config.toml
crop_scale_min = 0.8
targets = ["defect", "material"]
num_classes = [9, 9]
activation = "gelu"
eps = 1e-08
ema_decay = 0.99
Rows from block 4 of a small image classifier, named by matrix and row number. Rows with one number belong to one channel. Each number is 128 + 32 x the weight over its row's rms, rounded and kept within 0 to 255. All counts start at 0. Numbers have three digits each.
After each channel's rows are labels from the 100 images, of 14848, where the channel reaches its highest value: "colour at peak" is the nearest of a few named colours to the mean colour under the peak. Only what is clearly more common there than usual is listed. The data: close-ups of made-up surfaces with and without defects.
# convs1: grouped (16 groups) 3x3 conv (model.blocks.4.convs.1.weight, 224x14x3x3), inputs within the group 0-13, a 3x3 kernel for each
# convs2: expand pointwise conv (model.blocks.4.convs.2.weight, 448x224x1x1, transposed), outputs 0-111

convs1.85:222185190167157143123116093138160184125111096127103098195137117159153121107090075154181154128134112124128124165156155147148129095103084197182167119123156097104105153168199126128114149118095180168155115125111082084082061136120130113124146123099090099125117124113112112141160152136086123161061081120076113084125108134160164210137137170116093131139124135143121134118121172072095098
convs2.85:079075124126074056133110125125155144101187085162141127123176093058180163110084106095111118140160062183093056119103161115114185142180116100130076138101092095131121098090089081141126129176104128177129088167114132135128142134125141161121132115089172078163142104113082100081118121093191132127140126100141076120151134158153167108069177100139
colour at peak: grey

convs1.27:155115084147105051143091105167106147157107161125144135128112070135104093127055121186142154183123118145149092053148167114171142162124103106129113169148066185151074162143134184135101182156076172105125136109153091103131121143108116142157104109172164099108153090119119070118138141147138151128123173094172109119131121144094111123193118116177117085147095068204128120189116089142119077
convs2.27:176168139124146064108146120128122125138122077153141114050179158137087189121029076091125121103143081109147093161127155104091136151157177115135112145107080146115147162116074078103204144143116111153131074120048149137165068151173073100123148109113097093149165145157116132154157109181121163158137073098128090123113136098157182144065103100166
colour at peak: green

convs1.154:104123127145160165145165146184173175156135158159145161125111107089110092091103092070078074103101098113123109101099060083103077081099110126112103094116098098108098164159161197159155177156170131132117124146118109108092125116108129137116114108090077130104146137122131134119166149156199151153179153174088089076096105098123113103178188168168172163135148155069096063103097089105119114
convs2.154:139136148173129126111128161080135084092168112109153120110109085094154090121101098112184133159143132118121091127119069146178149132122151127103160165067107113144137084061120139103060168111074090165139140185108131112113093082150056142135100203129071146099144076105114092132137100123121079132096105142110089130144144120138117062156153100126
colour at peak: white

convs1.199:115083075125112111153135124122117124144099115149123113119127122158166154150160130088116107139174146131146134096117106150174144145154136119055101090064081100085074129084122096084098091098078153106115110101112120111081173111126151076105194121120116096138106086109115143137222150149151052133135129137167151177170106194167130178127109172065113142093118162163146177160078190165114173
convs2.199:051105164075147157078071115095182128141076128112111144168092166169082068151144106100148196132143176157079173146104130175145105094101117129169114075110126151172150146136134170102119143126142139080078119119112041110111081091055122121136116097158117154130043104141173130121112108135119097178130154148140199093090182108138081085120146131102
colour at peak: pink; white

convs1.49:111129105129111108187172122088109110117097139144203161095122114098125169108186188102094111114156133101112119115138102128135095146127039093119105126104131161201145138143133105088131133182179077110116079108160098172174075089077117109091159169112087107085134147142143182153112097150099118156076148156079118071129143080146141049134141128117096118169151122095099083102109073173139110
convs2.49:079144097110106077127068103119064088163175142108078099118074100062148108078150145168104109114108115105058116118121147103110131114169094130164135130103104147165037124157128115157064119113132138145108135172113194118147177089164052134156129093106107142089172153099133129115184112149145088085107117123111070132168163138137135143106171150097
colour at peak: pink; white

convs1.55:098118117112097153106098116132143125104137129089085077205194165162140140075064093089119082097144074104132090067074083095115109140138125135128137109131145092088087154160136123142149085089060205190160139135128080087086092118092106104125129127120188186206141129163086063107124156128124157127114116109153092133128106118150115098070079088111115124133135138105144111128084137150150128
convs2.55:184149131135132114120157144098160127054079081147069150122158111141101168103131167096104106122149096139167125087116122138126118118138136130109144125080110082107124086070139115085154146118095066135158122096161053127102107158079193152131165128119127132174115156131151102108109116096183134120194121080135131102132099131113146176136126119124
colour at peak: black

convs1.150:182219215175155168143109126130126091124100133117108143145156141145117167162138161145135141120111157121122145123167148057134157115139147135184148169148160186173147136185150163139156168157146139164155105175131108157167151184180126128130126145151074032079117118087093091090158212195110145145127130113119181163163141159158173144146168135132124149153147148121154119130121145140126161
convs2.150:089151123152150131131129147128208097111138148115166104114105178130127106135079054095131152157172118098177135165053120159158158155102147123095102121089102120096147177116145169148102120115158115145147136153068124032143139153146100081115125196109101144077118040105039168152144126158136093147092097161142134166157139147085145117105143126120
colour at peak: white

convs1.94:160125122171150179133103127128175126127154158117061082104095070111134119103101135140182141140135151088094084147162121167137177133109110157165130092147185088137136154189150094150169094058097128135132107138148107105145158150187152125120123145095114139116128100078108102071175189151170160199107083156123140135154107085090108085107106173118124174156176194124032100137095128133135126
convs2.94:129095138116131133134122064147183123137115100161111128108159129116109126161128150115068093113092132143094061080199166105093130170105157162170107097150097058153163091133079073148211104113084115114130131145142086179170117194141126115104125148162142124125127147146116085145081123120117168139118081083159079082112141062145173163108110117141
colour at peak: brown

convs1.158:169198149112159132109119095102113101116099079112088100172158170154148151145134128075111107146172139149178130141159164122163172101152146175152159155144139145121117077105086096116091113113113176148178128086145170164185177157189133095149181178187171183169129171150122137091075104084093118097107109121135106144138137157177200183116136116093145112076102077109151105135165156143169140
convs2.158:039150143201139071145077106101092110125183137092152089074116080079117152149114107131127112162116113093107093127160123115137153086186143106122170144070093172195162125081148113087069155147068113150082128163110143130112146077092159150131132098164140139124138139121164088153173129124121087103078090100091122154128151131150164128141139126120
colour at peak: grey

convs1.79:109108072115138105073098059085129148123115135081075100128141095124129069121126062127133090132137069118119079119137103117147074118123079086079098126122105085089073121156208088098164096117139188174117143141102113108097129153137125119139142154131110163211086099161088103127113115099137144121100108072086072099140122135159188171140104060145135073164147084077126149102125119122117118
convs2.79:127089114119116140163105124154121074162147206082113090167085161157140064107123114194095123131106159071126162148124142108165113109080106173161151110142160137150122133143179120145079074132159186113095157149112140074150197090110155120130143101117138145073080127114129134137161090120110078113124115172076113148093101088095127106148082182083
colour at peak: white; pink

convs1.175:151121115076124134116161144105139178123097156160040078068116122116106109101169147105127180136091152173054078120079139164091110197083057142169153099134151069089125137117111067130155125128143136135162090155159082133145140146118126139133125171149129126146064136155104120147128171150102150157060090148132128158071144140098126153102159191114114168165045093105100096114139119106118117
convs2.175:084151129153116067136139137131149126120159118166111133130176120118136166132169110078115096117124100152116085095159142110141129189202137179140139145123167140118144138076121073067171131165069095120136139121114110118171146124122109155103123112133151105160151094140105106059133127152120151109077091140120099085160143132180177076096150152180
colour at peak: green

convs1.177:121127151087139142147149132141097087183117078161105143159147125134115138138136152135091098186109092159097142141106113192092108159085136101098089103126051078076126112105151107136130156137100091082069112135093175159102145164152081141162082119150104090126127140116179150083101082071103160099144153071090062088133129112182152101123097092199129081159112113128168115046151098107155102
convs2.177:155105068159142118114123151186111164189118153115147085099140148137083185139134131139111120123141099170148146173082141093133119118147159070098096162138090224103156121142125114131144118103146114074110175113148170109161140116178101152145146041129095123165117095158088121086183107223133128087156103089137095159114103149121090118131101141092
colour at peak: green

convs1.80:117122080155198133083135078096136139127137136102096119103115081125193101117153084086107066106208079100124074085116080110195094102125082118120093180206143120127079141152202085108163104104166160138128132122119126117114141136120134133142122148149139173210088110152088082142117134103165189143099125085093089124134101131176177182136105097133114114157126129104156162107130158129140148
convs2.80:080102112139132152149102116149093068154164197138075096129102164120155071122098098195096125126090176117093141111141116097159118114107096124163149133134108132172101110127162096119073099115149187128064115153106159074144174078153148121128075120139118126108085118146123139111162090102093082136059114119097105164099080066123124113153064154091
colour at peak: pink; white

convs1.201:127128116131161132142159133103148133129161152131149122140148149176190206177187180133122105157128128155170144141123121158135158160149147091109108095097100110104097069104093082088085080083076091082062092081066111086080167148139123142144127131142149163172134144132122133139141116116162133103186138133138145157125128179151170187073081062089082067101079113139149151128130170157165173
convs2.201:103142150097099114132155112105140148113088090125123151183121122108152114137162079117207151157100160167158085151125135104119123099095122111147097120129113101108151142127091172199106150112123137157135123131155061100083119101079137154158140122125091109163085103089134128144087091105171126140143153145118137125098116128132136110128144039127
colour at peak: white

convs1.203:114089147113122151130143143140140153151137138165135121064068130097146192123168155087112141083157185105153163091112139083161177108152162162175133160139059150119061152142134158124090162117064153167134162134073168117041086085115112101098133135102129122178126080159159124115083122153126124113153112102118126135133137147147168153167179132173148030149105047113114140138151156144164152
convs2.203:112080180106161151072174119116196117093135139124125123159101109159047109114111098117125050180088138166152091147166093186178106121080115134182131163096131139168147128132140069128150130164119150088087097094115129117154128115132185111137106107134175155137116050159151094108166105095099158145092146128135187085090173098123124163155113156106
colour at peak: white

convs1.209:144158155160123098105090071145172152161154115088101108159141167139120132121107106180160158125095107121099095193172163139097108123090084071099123107127147137152142100088097114136142145149143071076109112124146155153156093120110130108117156114176072063115087120172134120119093059058106103127195196187076075095114149144108114120043081120116122107142162134080079091115148151106117129
convs2.209:149087127119192113146122055147110164136129104185149066158138059121101141157122142126105056118135115095124097094166125122087088137123160159129134163118129078068116018158081046136158121126116159068160122102124142121154144146168134136108162139173169119168159157208109120092110017081087164133140110120095117135158104087125117151122085120149
colour at peak: black

convs1.11:055082047100135089103105121134129143125102142099080116115110131096061121075061104109100122102069071119089103138127106128118070065076134127128143092135108112114098099101061112137084103099070088058085098117112073062098122119127132109064118107089133130140127099141098081115134148123127153117132098106080106085120157106078106112138129147109132120119109112172113111126077130102049104
convs2.11:088174113132140139094138145083101091093137162093126122171140149155147126099087118143051090137138144113116150124109112130113152118108153178120110115089163163098115131108183174133113170103168086168122177102037143087126150106135067071088074144097076122045144095121087117135142162108156067152068144148066150135127129144121140112183122098091
colour at peak: pink

convs1.166:148191148091136123121109090116116091129111094142092098173175188166147143154117102092103084121168141145179137128156168104149153086135130177166179163146132152108094088109081096120099114117109174144187117076145176160179171150199120084149185177183138167158099143142125115083090109080096124101108114118129094138120119149179189176105134124093133097074093071115152103095164139123169148
convs2.166:037145140200145090145065102090101112131188136098144086076112074077120150147131113132128106155105103108097081125155137127146152070184146106130182155081087171182180118081142119086067167144062120145073124155126150143115141059093169156126129097169142138131154145123155083154186115117116084115084099102099121141135145125149154137139136134116
colour at peak: grey

convs1.157:145119097158107096162144106129154152134162138128088107134151132125129143199212201174137136099118120087096108206141129160109135200203174126147124104115134176200198143164157142154132138101128091107076069113094078127104121119097091123112100142119141118116173115113180172139148163153145153129142097121179152165120124140113158150126125121173157136211181158193123119104101113102117093
convs2.157:113148087123103093123123116113116128088135107036057066089107136107101115120132118134093112099147080120131115062095120147068100114060082085124081076111102078099112139148157134133133104085124157092110128102111133133182140135094148165131136098105107114090104159082134121163127155142144061110136123125136101094130088097069104157076093111116
colour at peak: brown

convs1.184:182136149172137118176129122177141157164139128167126135111145120126126141139151178158148138153156134147133140123150165131143141123185118091161156114184172124196168125135136140142137153125136095158133107153150125167176113173133108161158121169197124169195106211173090140119089158146120156154131180168179143153163174171137176168107135062105135041112181070087157146112156154125183168
convs2.184:115122135143168120130103116088114100076150119086090048119089168075149079119137124092096124130116124099093090060086146203122133069110117123125094163122102109096151119130118095153094163123153122098095115138121125099113100110089104096127086138066075114044164098095089153096126110121148051153152158144103123103129130107130127088096171097122
colour at peak: black

convs1.164:106095138120126113136131099124094179097118190111161144156137134175145073182141085155133112132132139124130149149119103168131082163106125148130135170150081174143085120101174079128206071154160164113087179088069168112110164118089171104063160117100095113125138118101127109088120099172078114208070154163189144082168132115122145141089076175100122156095144160124122091115103097107080135
convs2.164:085094074090154208179146125149101106195092125143100093187085143171080097160139126145108135119095106135112118106125083109137081122127090221173131089186210164129078168194130136175121102178197090112076123134127146086133136092230099066121139100137157097130136141133117162151101074185106099051113073145104149092091149139134112114090117116132
colour at peak: white

convs1.12:080043071156151153149120148135138125133160090100099083126158107087127083087106097131139136104116097115116089089075065177166104164122150113109100160171086167158110070057079164122113156135138098106095109166139133136160109120119115121094126131105137136123124140089104095082082075093184170106187194160091090095126152156135098138124119087151172094154153107164156169126130120058084107
convs2.12:093107121135121171114111163139117077087142169102112124088120121132151102140142135153059133183155157142101125115056137108144118082055130092120150138073113101159110084101190141080138132109112134082031115187092102083168122105104120181174156122172096121117088134131108109098151140102149087148126124111145170145102096066107110136142071162133
colour at peak: grey

convs1.100:171153139162133103121150161147097142185125152131114094120094134136162221080139119144111141166098152150149149117147128157121105149143107133195157065145115096107100179113121066107111135122140191123139116142111079086057157041150152148218086105104155165129086130128137142151138205148080138114111101092143148155078127119096075105177164136124143147108103162124153161070134137086102088
convs2.100:090077102143129120116117158133142097083175108163139087118141097092124129103106081129127138145116131202118039109141124164120122146156136079121109153056139128185160087114105143058156106202017094158082137138099127102157098143125103171122114131097134142171105118181106092108106109075122141078103141109127120095144145099193153109140160128177
colour at peak: green

convs1.189:170137130158143121153140104151135130144154134143143123139152114140121135157153151144146122141153114139132107170169195149160162174195178140205173118173171151167153150116118142126146141153127133186144116153153147164153126176119109156150133155155103116129114167104085134090153208173136155177175181170144141152135162138158174154106131065131138047093120051153206172132157179171180167
convs2.189:109134136138166139131088124092099096051163127114082045101088161065143077127113115116102077120141127153062105084130134156150167054119108106099125143094075142125159144130152086143068170140143119128079114138082097115095125086091133121132122111089090102063147106096112144088128148115136089101136129101110099118111082096104115088109154103104
colour at peak: black

convs1.74:119116058114145111069089065096127143113132137079087106136122093140136072135138094129126095132148080127135100129130107125165096126137105085069079110133098076077093133152200098101144098104127180163099135112084096089071142154139123107125152153116121164199097110155082097124111111091126131128107104092093068108131116117174182164134094070139138053166153093072121150060128142077093113
convs2.74:101115110112127153124116134135089080152172196101126113180094149148128062098120106203090092105092171069127156134119136111172120132084110156191170102146154144149118125131179149135123090121155192115079138154094145086177156130108133117149119119111124159057100128109140130153135085116122076120128108161060105127090111084108129128196093194089
colour at peak: pink; white

convs1.211:108117143101123115109098117140121164086127168101110110157146134133167136114132129092111127085130148079116148116137146103109116093061101107109105109138085096109121124106071115141064101104109176149174163107135173150141075098071103126109080112127152122132159121134182173127188168191160119144161140135074073074128138063103107079050048021125129070137132087125125149131152162102120125
convs2.211:146135118152095132109129146126130093110160133088059130152116108139150115062061161191096079152100159079148122138119084093101106137052115180112182129145179111156084110111132130150091109133108141166133177110082145119124222178153106156149075164111109146070118170118149120111128085097111139082149106108088128130105070094132163106182086150127
colour at peak: pink

convs1.68:152133118120150140149143120106124096141153101114157139094154181106137154100118159099148157100122144139127125157163135152132120181141154131140125162145121126150143108112077123138070104113094157147136154118114187122138099171142051149108046078085081142102064131121066107189089141159072111171054117197055120109058126147094105145079144203093135168095120158080121086100135090112113165
convs2.68:051136111143156145099086066159120112104148189090156090129103168112102132166176132128099132117117127134087089115075100125159104082110136106079142164168125139134169175102166116151063126027127143075067097122101120130158102089153136114136071131167080154124105161137128148085138159147145095086076157109136158198115063133103094118159090141147
colour at peak: brown

convs1.210:054110141070136120090124121147150155144128143145101129137117110129121138134082123064130179073133143107157146067103134067138121085124134067107120068156106090134141074107097077177091078135142167116135165077123178104128091113127085120114131170151144129144149119134156138124166124156187106133192110129178120019150126102108093121176126013153143122149130144125124111105106111112081112
convs2.210:140155137128123137136146150118172107092131088100134137149168161132097137071121153128080130134138156087170163146123121105109080122064181148096155096135154028088115143130077145125153149112138088113167130114135114106098171167127103171120122153080133111066112163100118121145092185146126107142115089073142116147088099112123156093082076137105
colour at peak: brown

convs1.185:120105105134144116133133047109109118121154133130133065132114096153110121153135145094095094095115100105124063197161197162149181170180177153190170142174165166153165119102062151117099145118106141161134145130140168142160134161111128148127138127142128138133136169083130123102167175165167138171198161173092149170118173137139168132106115099113112088089099081167172166165141173193162174
convs2.185:120159120162177112147096154110135106105156097088075023085101144073113097117116114124080041107172113178084084096106125144139144082137110110087134101095085133126141164137153073131087166124134130122102130099104105143116153101093142128147128110083089101080139115099128136121133168145139086093126115086101124100129104130089113092109166110098
colour at peak: black

convs1.183:181139127192128126167116138181140137189131132164120144133142122116106146112157173169165153183143162154122160117122157114163126126160106118174171100174174119180157181132131165124147145155148132169149105154163124182164132188142099160172106177191096150190095151158093112101124161159109154165125183154190150138168175152155179177115139077129148068137176096124159161103156165119183154
convs2.183:119119150131182141114095116089070099046169119094059036129087165055155070091141126106128105155115119082075096062102135173135138057125111120118117158111089120104142117130086113150094167140152135125085109137109117118102119107085092113102117121081096116052157123076084156089116092103129075123148116137089129117120099121113119089101166106115
colour at peak: black

convs1.171:110118160128119145049087088119101115162147114163134100157202178121098134119115127116100112158144118161137106128107123143141132156131141124118095145096058148118100101102156142123128045094086041077099118087095062100082154179179109121141114100128076107149144109125047096096072087106131102105084114121055091134132105121038095078107085096156150114151133108135144135108126114134146135
convs2.171:133129140123154129119131114146148180178123162160195120156121133149117131163103087127099123153092125129104138099127110137147104112116216111097080139123151148110206122080147129117146086099109092058090165087092084119106139088150181149144129103114112125171024108153079094098130134155100110176107091070142186195104132144143057089108075104099
colour at peak: pink

convs1.66:116104121104128113151149105093123143111083159132152172133123167135134102118103072183153138144139104160143100090089080135127073195180098105151153132085168106108159105090095114105139089060089098078107136127092198185116156148129130152102141146120115091102131123128074082133086121188100112161110097142105101073089115073111069075137110159139120099103093095079119107123051084102057092
convs2.66:109147167105139100108108170125146127089103144134164097165112148133069154125155106112136127117119113111143104151132082098170105146140144131053163137109188169143162176127108157157081130082143179076143119041115154065155121144148164105175043104094199061134099131117124185121162189155114105086090139109110161144102119187153174052142124161097
colour at peak: brown

convs1.97:152115158138115133120114135117088092118137123131144181081113193085085141086107088096088071114135118106145137132081090131125115090104125087130145089120134129104125090087113151126105151189157094106167111107136130154103095101109127099110150133123105106077088128143085138193122072104078106104087051050099119084086138126123136161135139162118116157156154150202201145112127154070028079
convs2.97:109098110129149134104131071157108124131171146133134106142103188095124088140144136154096117180090142127084112112116136168196134093095156083156145175116079116099183091106128073132138087107134158112107120158108078119200182071094182188139138147089110110171038145134114108069156063099105089136107143112111156124099097083116059068131129141108
colour at peak: pink

convs1.220:098119147127117151105074125148146143098122147061069081176165150154136163089082090082078160086142184130144172120148150116117132092052108109114118138113111115090127119097100142111103113101114173130145164088124142124138082110137112146141132139146117103094130122087108110090163135162145087121136126102139141058146151041125119087132109020145151058158171128157161166116125143047064102
convs2.220:077095086129102110140100115146125109159167145073091107180142149174142089114063113194076083108128149068129140132121083099130108079036098170171154141187181110147104103173136106189095122150172184124115157137113147087138176103088153101140122110141137131045112135113109121117155133132115106099124096098105131141109107100128106079160083155111
colour at peak: orange

convs1.200:144141126117168143125142142089114119102174186118137165142145159123136129120138127098124116097143124094140144094138132092148129094141140168141167211172192177181167148123162194193193171175164154139160183175192178171183082070113065082103070065099153143156139136122137115131116127123113124111108086149150167128140177112107112081156153134135135156162142123151164135144162107108094073
convs2.200:096138107097148118098077134131138137073124117085105127090149137055160043137154131144132145104155169170068108109104142147117155105077101069108106087112067107125109155136142167149120143126154116149069135141086111094115104083139138150145123108141073159119065168127096159159141129106130058150130111105139103129105100092069082110131122117107
colour at peak: black

convs1.31:109103095133105072119100082130128129168113115143104096139096108159111115153125149105124111137177172093144153128144153116123143107129144145120127173116108162103102092081102121097074132101083083081097150093090158076106110061059096106112106092093100058086101120128114094078209143124179155125147146106066072100127097103138054095083068083135108081146099099087083088139123091142108096
convs2.31:097169119123129090060139149075137108108159143103094114114128185104085111087100092117109116123190146135117123137131151115125172115102148107133158146071100153181149164118145145090169158135111091101111147147085168144174116155140120141199170147171053152123149159113217173159151157134176075160158155110110125115157142118097110112174111151154
colour at peak: pink; white

convs1.9:080123085101141123102141112172188174137083139135123136188194174135103130129113132117120083112146133159177154164163145136109100111088105104158196068110160080125146073116126102151146102133135190163092146106092140101103094099087103140127133174158173188173143102137137122136093168203064113144081116124113117074104133126117132111102154186068110166086141145148109148165158187169115173
convs2.9:166147076038110096019163141129136116054088109089100110142147147161056135085114122091118120083143057128147117172136089159084129157119150128116088086142163127102095118115119174152153106109156127106158140108104091112153147161110177126136159094081060155103086159083142160111103114141158088139163125082144135135091128151107145113067120168099
colour at peak: brown

convs1.58:139133134145124123142130070123112066123156070132166145139115172105109122096066101081139172057106163080113160144171192165133144189149136132101055142145057131152118180160136159142121166171122141168155165147112174151108136137131116127085083068033161139126117142111109155188149101123120130119072128161139125100100173127087117136125111166091109139085065119124068089128131089135100126
convs2.58:095132149164122117140122060131085122151131176121108124114160149112106166113085070114072128156172090104123098152086172081122154122150135160130154156142127153131121170111183079159127161142135102139111121155075109092134166136108100154152164154150127170144081124114093144049160159152146176104156155092135108154102065116114113089166112138157
colour at peak: brown

convs1.77:113122061123136095074089070091124137101130144071076103139138093142130066136135081133132090137132069125127087134130099130151084126129090080077077104125103079080090129154194088109153086119131183163110151125091122097080145148130128112123140142115122162193081114155081106125118117084136131122093099096084064110140118110166187170122088064143127059172148099071124146085135138095106119
convs2.77:101107120119130152143113133140091074154151205091130113189078154142123063106112092211111110113102174074118168126123139117172117111096106180179166109141163154149112115150191144145107076122165193096075134160083149070166159117107155112138122116125124170054101120118137131147144093119107080113128107161071108133107115092113125114179098190092
colour at peak: white; pink

convs1.62:145134123127149121136126090067072089130147119127137144084129173090097159095131173105157151073108140154160152130133071156126094176132126100103109144129142137129163108093082136132069116105070118117057145119095189130134117161156064161135081107098073114087091140102087113170080115144066111165073135199080141133082129127130086170087130183065101168095156182081112109119124103137110157
convs2.62:054100113117158182117080080158095118120155185091181108144070138099133109185147121133096121092118162136070096112030099117160098105120114124111136152176147088137151135087163108152069153033128125094099117098084114096155111089141133080091079101186094094115096140147112124043133136142117094054061165130124136169102082109112104117154092138139
colour at peak: brown

convs1.169:078084127128109107099086067149121111132108087137094128138057078134100129089084076147123114123113084131084128133102060103099088084082140107168169154164152187188150051061141143108105092090080066079161119113159122119116115125134116142127098110101062078158156116127110105103060092189133127155131153114066064160137116153123113111153118110137106078133089116135155153110124123112128126
convs2.169:076152120106130091119115196117089155101109140093123130149116154040108079093089125139115150125206147099064151141157199145120137138153132109121157102069125143196113194125134140103103110138089160101107104187102102119160120132146125146174163170169094115069076098104147121151055221131110115108157069123062092115049121166152104100107122124111
colour at peak: brown

convs1.102:118090139177110142163131116111125107172164102194171109110116119148151110192185116113085075142132085139131096106138104110089099105087105078066121110135123161177140152179187179123141133096094089077131112163135161149086144142100115189131163169121151164182165109123146083104069063126119128127150177137152088088140167088192155058142172165133147152127122131117098112122150113171185111
convs2.102:156138054089095110087108147219090127168075123117123118076132108118114148118099117150097141103164115127120125137107059082077088067128109087130142124181099130107062148116148128102124148072098084080130158110116105133083144117136156171128152089164075129139053128121149118090178138177175128100171139063129054161086097125069129143111113110084
colour at peak: brown

convs1.105:115107177123092129083115138101140144100123146132096107139123154132189150140138127102121127110148131132158131163125187109069158128133193158126074167126072147089109120135164104161179122170177134121051158139078150098111089111116092182120126136052136096139126110160139171184171130079159126091125091128184147040157138055111076087115112135093128149121120148161134066157140064148107089
convs2.105:078094126149161091131105168153137184138138146174123124112141154101124165125081093126128129113150114157159074109098113086126123108188150175145122150134145185169135142124116089111126153157107126132088120146097168127136125115188105048119118135120136088165120152208144132115185117190135188113156100085124132111175115150141124163112143069190
colour at peak: grey

convs1.36:112096088125109080115080068131154129148117122160144110147119117169122134185170187104132098141169154088128136122151155117136148104123156147134125157117121178146129109085112123100088140098066080094112125087103172108115094063059099111090113075098099071090101118113124078091220147149179153133159164132073077112109096105152090088093073088128099100156117088096082090130110099149109078
convs2.36:121153106120156122076148157093150105104150168091067114098109190090104103070130120098100116104174146131146116143108158140103153128113141132141146132083109130150122155104157155109179153113123108097118161144131167121155124160125104140165198144143056150118163156117166168172134155147157088152151154110151098085165171089099127118158160167125
colour at peak: white

convs1.204:127157142137106105100083048124144133138142117098099087145151184127095142131085090180147167125094095130090087193174191144091103134077084087071096117135144122127143074070069107143141123107135077078078119132144125114150125099075136131094147135127096028099075125128157091144099088092131119127178190156102091101132121134109103109071064093123135125090118131104096095142142142113117126
convs2.204:105092146116151105159110081135136166131151118191180108156139048119141149175066095119143033141084098148132109082183112108102124101158152129119117141133107107108131067146098048153124087161123151103118137137097162137124146115178148108072131138176166098188160134196117132080097041107108167125138091138051096131180129081145134122127113086168
colour at peak: pink; white

convs1.190:172122160126079172120109148173130165137096178140118147099166147057111128065073095176135167139083163138125134133120135117121134156159182141159131079121117083087087119162158083107176079089154148171155071112120079089080128183150062118124076080059129099076111091111127151187145156143077112121081096106112124099182136116155135117110136117105134097135169135140154140077118119082095101
convs2.190:117120080114203151126046082162076095109174153148055098144040150084133070098081121180121069113091116141043146093100119103163097090159118107154178150153124127183125154148126090161087115100191155060065139139122164122103158101144101106120094119124107072116132157157143183111167087127137125089077164116040107167151081105139096083176093204130
colour at peak: pink